{"model": "audio frame classifier", "train_examples": 26041, "hop_length": 160, "spec_augment": false, "num_classes": 39, "channel_attention": "eca", "depths": [4, 9, 4], "residual_init": "scaled_by_depth", "lr": 0.0019, "beta1": 0.9, "final_lr_fraction": 0.01, "warmup_steps": 350}
Rows from block 10 of a small audio frame classifier, named by matrix and row number. Rows with one number belong to one channel. Each number is 128 + 32 x the weight over its row's rms, rounded and kept within 0 to 255. All counts start at 0.
After each channel's rows are labels from the 100 clips, of 14976, where the channel reaches its highest value: "peak on" is the class under the peak. Only what is clearly more common there than usual is listed. The data: synthesised sound scenes: up to three everyday sounds over a background. In brackets: how many of the 100.
# convs0: expand pointwise conv (model.blocks.10.convs.0.weight, 432x144x1, standardized in use), inputs 0-47
# convs1: depthwise width-3 conv (model.blocks.10.convs.1.weight, 432x1x3), a 3 kernel
# convs2: project pointwise conv (model.blocks.10.convs.2.weight, 144x432x1, standardized in use, transposed), outputs 0-47

convs0.86 [171 111 145 130 144 129  89 121 170 173 113 111 136 120  13  91 154 123 166  85 110 124  97  99  97 131 166 166 125 172 168 183 148 128 141  83 110 120 117 113  89 105  64 121 114 119 124  78]
convs1.86 [137 136 182]
convs2.86 [ 87 117 123 167 150  96 169  68 109 112 112 134 119 148 182  92 113 117 126 162 154 143 179 153 135 117 104  93 114 138 103 108 113 103 114 139  70  70  87 120 105 101  86 112  67 136 142  97]
peak on: mooing (48); howling (27)

convs0.347 [127  89 124 158 175 128  99 134  70 132 137  92 107  68 123 151 148 123 126  88 160 123 140 165 131 136 145 147  75  78 134 116 111 142 107 114 130 202 103 127 170 180 156 111 113 115 136 134]
convs1.347 [ 92 118 169]
convs2.347 [158 118 144 115 138 115 116 136 107 204 172  86 102 103 156 149 177 159  94 142 183 157 110 149 125 119 168 116 113 102 108 108 116 113 151 116 107 177 112 116 148 137 111 146  97  90 121 116]
peak on: laughter (55)

convs0.15 [109  72 159 148 157  99 130 189 142 120 146 142 140 119 175 127 134 122 129 132  61 124  38 109  95  96 122 119 139 144 173 147 112 231  85 105 113 157 138 185 113 135 133 124 153 117 162 139]
convs1.15 [110 131 180]
convs2.15 [163 144 170  96 104  96 117  90 111 161 156 111 126 138 113 118  81 157  90 179  40 115 127 105 137 102 123 117 116 150 119 126 157 112 170 104 104 145 104  90 109 143  85 110 166  86 100  92]
peak on: mooing (68)

convs0.231 [145 128 113 107 119 115 138 122 121 100 105 138 132 133  91  66 116 134 155 167 167 215 136 149 162 103 157 108 138 137 146 136  52 156  98 132 141 100 173 126 114 105 153 114 102 159 160 151]
convs1.231 [163 139 169]
convs2.231 [153 130 178 120 146 128 135  92  95 123 104 120 138  81 109 103 154 109 140 130 150 169 108 139 147  71  66 115 121  78 199 108  94 130 101 125 168 103 166  77 142 114 120 117  87 143 125 110]
peak on: mooing (99)

convs0.75 [106 145 157  82 100 125 152 134  64 163  91 153  89 164 122 104  95 137 129  78 116 126 139 169  76  97 152 133 135 108 169 169 151 143  98  47 122 101 101 167  86  89 137 156  63 108 128 124]
convs1.75 [144 168 163]
convs2.75 [ 78 152 135 101 139 139 157 167 107 132 141 114 113  92 135 141 107  66 177 164 179 168 130 146 151  93  91 115  73 155 135 113 154 181 130 162 110 162 109 183 203 115 159 119  87 118 100 143]
peak on: fly buzzing (51); bird chirping (25)

convs0.207 [ 96  99 123  68 132 157  92  93  75 123 192 144 110 116 161 126 153 105 145  68 133  95 134 132 184  81 113 145  79 165 143 109 163 129 188 153  91 185 136  87 198  83 167 148 169 110 140 122]
convs1.207 [164 120  87]
convs2.207 [143 185 175 120  97 158  99 149 166 136 167 174 136 193 142 144 125 103 149  87  99 162  94 120 107 120 104 160  71 126 142 112 139 162 140  91  59 183 159 131 156 100 170 120 154 148 106 123]
peak on: laughter (52)

convs0.388 [149 159 126 118 137 127  81 146 141 106 164 214 169 204 116 140 109 104 149 155 181 136 154 138  92  82 156 151 139 134 118 192  85 108 113 149  74 105 147 106 135  85 146 144 177 104 115 141]
convs1.388 [162 164 153]
convs2.388 [106 159 166 135 117 133 157 150  91 119 104 135 125 126  98 171 173 136  63 142 112 108 114 130  97  82 158 116 146 149 157 117 161 136 131 137 108 128  81 152  69 217 173  47  51 137 120  63]
peak on: sawing (84)

convs0.87 [ 91 132 115 128 142 134 157 131 157 128  67 130 143  87 122 134 105 118 190 110 117 128 146 142 135 153 103  62 139 134 135 145 107 164  94 140 125 131 113  83 141  94 137  82 136 147 164 115]
convs1.87 [160 171 142]
convs2.87 [166 138 166  87  53  98 119  88  98 157 100 108  77  93  90 141  70  89 114 181 144 179 107 115 111 133  98 156 169  88 162 139 114  87 121 103 119  99 189 100 113 123  89 161 146 106 170 125]
peak on: mooing (55); glass breaking (42)

convs0.101 [155  74  56  69  89 121 114 168 108 110 125 176 113 106 143 121 180 126  79 209 187 119 180 100 110  39 169 166 161 125 145 119 140 123 141 181 118 115 117 110 144 114 120 177  71 123 110 128]
convs1.101 [166 154 159]
convs2.101 [115 126 104 155 152 160  91 153 175 133  94  71 149 100 122 146 184 111 177 203  92 124 140 144 127 190 172 149 143  59 107 125 105 180 159 126 130 135 174 131 164 175 150 155 113 111 150 152]
peak on: fly buzzing (51)

convs0.314 [102  86 153 139 134  91 156 147  80 150 101 119  73  67 132 129 122 159 141 169 121 223 106 115 116 147 115 100 122  86 119 124  75 134 103 201 144  67 125 183 160 127 141 152 154 126 178 162]
convs1.314 [151 166 162]
convs2.314 [ 90 142 119  85 140 168 110 120 135 101 136  97 128 130 137 149 144 169 117  99 139  54  97 136 150 125 131  96  94 138 108  91 155 155 175 118 110 206 124  96  98  97 163 169 206 150  96 101]
peak on: knocking (33)

convs0.386 [175 158 176 119 176 133 116 116 125  86  85 162 128 164 184  62  84 146 144 131 108 142 112 148 140  77  82 158 190 127 150 163 149  82 164 130 124 126 138 100 139 132  89 188 117  90 103 149]
convs1.386 [163 160 156]
convs2.386 [133 159 147  84 148 189 103  63 112 129 129 153  78 115 149 151 138 142  97 132  84 158 103 157 123  95 152 211 147 102 148  82 110 162  73  98 125 135 123 170  63 170 140  86  90 165 134 118]
peak on: sawing (29)